A small image classifier, trained from scratch.
Model: 3.12M parameters, 64-pixel images, norm layernorm, activation swiglu, moe soft, num experts 32, width 128.
Rows from block 3 of a small image classifier, named by matrix and row number. Rows with one number within an expert belong to one neuron, the router's apart. Each number is 128 + 32 x the weight over its row's rms, rounded and kept within 0 to 255. All counts start at 0.
Before each expert's rows are labels from the 100 images, of 14848, where the router gives the expert most weight on average: "colour at peak" is the nearest of a few named colours to the mean colour under the peak. Only what is clearly more common there than usual is listed. The data: larger renderings of crowded toy scenes. In brackets: how many of the 100, against the usual share in percent.
# router: slot weights (model.blocks.3.mlp.router.weight, 64x128), inputs 0-63
# gate: expert gate (model.blocks.3.mlp.gate, 32x64x128), inputs 0-63
# up: expert up (model.blocks.3.mlp.up, 32x64x128), inputs 0-63
# down: expert down (model.blocks.3.mlp.down, 32x128x64, transposed), outputs 0-63

# expert 19
colour at peak: black (29 vs 11.2)
router.38 [ 97 123 180 116 172 116 118 140 133  94  76 130 129 142 165 106 138 136 157 111 117  95  72 188 113 191 146 127  99  98  60 130 164  86 124 144  82 188 106 125 185 150 118 159 168 130 194  63 131  78 133 187 147 176  89 119 140  91 134 187 168 112 143 143]
router.39 [162  87 129 147 224 146 104 148 142 112 159 129 128 154 150 111  64 110 139 110 128 110  81 115 102 145 150  93 171 142  66 132 149 179 148 130 105 134 185  91  63 203 107  67 135 107 127 165 155 133 137 141 112 139  99 140  52 116 111 159  78 113 141  71]
gate.0 [157 121 148 147 173 113 137 135 175  77 101  76  77 115 106  95 136 108  88 177 186  84 148 160 159  73 147 158 106 146 176  76 110 165  77 161 160 143 108 145 115 180 151 125 177 169 113 111 157 134 101  94 110 140 129 125  98 121 156 134 120 153 193 168]
up.0 [157 129 134 169 102 157 175 178 129  91 192 161  90  85  93 165 119  73 131 134 111 115 100  89 108 140 130 140 122 156 189 156  82 148 105  76 112  99 119 130  92 133 130 131 112  84 131 170 114 119  79 108  86 143  99 151  62 125 110 134 133 220 129  90]
down.0 [160  92 132 103 111 163 164 133 156 141  63 109 167 110 103 130  76  87 107 107 144 197 132 167 136 169 119  54  79 103 133 149 129 143 153  96  94  91 103 129 185  89  88 113 147 102 100  65 131 151 102 172 110 112 111  97  63 137 128 164  65  90 129 145]

# expert 12
colour at peak: green (25 vs 7.6)
router.24 [105  76 127 101 117 113 125 136 136 144 163 137 188 171 138 124  72 118 127  98  78  93  93 122  96 171 147 110 182 150 143  98 168  52 160 136 138 145 139 163  77 153 193  71 118  53 190 132 177 120 111 128 178 135 127  87 105  78 135 134 128 110 148 139]
router.25 [115 136 142 144 176 112  75 203 132 128 126 143 168 157 139 181 152 134 164 142 138  86 155 121 158 102 134 109 157 158 138  87 138 138 113  88 166 125 141  97  59 159  74 117  92 126 133 102 169 129  87  92 119 172 159 154 154 210 120  85  43 104 140 150]
gate.0 [161 152 125 148 111 143  90  75 151 109 137 163 163 114 108  83 139 135 119  99  82  93 123 197 154 144 107 123 149  70 132  85 149 104 114 116  87 135  77  59 154 139 157 138 165 155 125 115 144 175 110 121 164 121 145 139 144 160 114 115 148 133 121 140]
up.0 [129 166 145 118  26 127 115 119 132 158 135  86 158 145 124 181 138 173 123 151 115 145 112 111 106 119 152 184  73 105 196 134 111 117 139 138 102 136  89 115 106 153 167 137 109 169 116  92 148  80 111 184 114 155 135 137 106 165  75 184 182 166  96 110]
down.0 [174 148 123 120  69 131 139 110  88 161  91 169 110 159 168 143 173 100 153 103 100 154 168 117 157  96 188  87 133 125 147 110 109  95  84 161 123  85 189 131 137  75 148 107 155  90 104 126 187 113 145 125  61  93  73 119 152 158  82 119 145 119 109  87]

# expert 26
colour at peak: black (39 vs 11.2)
router.52 [134 134 150 137 135 115 134 178 133 113 133 186 137  88 208 190 146 112 156 102  84 129  89 156 158 148 111 143 122 131  89 177  79 155  90 126 131 101 113 131 134  81  97 191 147  62 118 124 160 152 179 130 166 199 163  97  84 149 134 137 169 124 165 148]
router.53 [169 148  89 122 126 156 128 157 125 174 143 109 163  75 163 182 192 121 142 112  64  99 110 116 174 109 128 153  86 100 102 155 132 135 139 121 146 100 110 159 151 110 153 108 132  52 141 130 160  84 124 114 152 118 161  90  81 122 147 192 204 133 150 187]
gate.0 [132 133 123  65 185 158 128 103 148 127 114  94 198 135 102 108 105 112 138 146 143 152 151 108 149 108  84  50 104  77 116 141 212 136 127 171 123  65  97 144 178  92  79 115 181  65 139 134  73 128 113 148 144 110 111 146 102 160 130 178 130 134 119 188]
up.0 [ 84 120 149 134 155  89 113 174 128 121 147 164 179 140 149 132 100 121 120  79 106 156 119 141 102 136 124  85 123 132 106 200 168 139  82 179 112 117 178 136 135 101 100 167 161  63 113 115 106 154 104 138 164 129 168 171 130 145 218 131  85  96 117 130]
down.0 [ 71 155 102 119 133  98 103 125 133 123 173 105 135 191 109 155 144 173 115 200  95  38 107 117  91  88 181 135  80 137 165 135 131 153 123 160 182 160 130 105 124 163 127 117 141  89 158 123 159 133 111  85 151 134 156 154 146  54 142 118 135 148 180 163]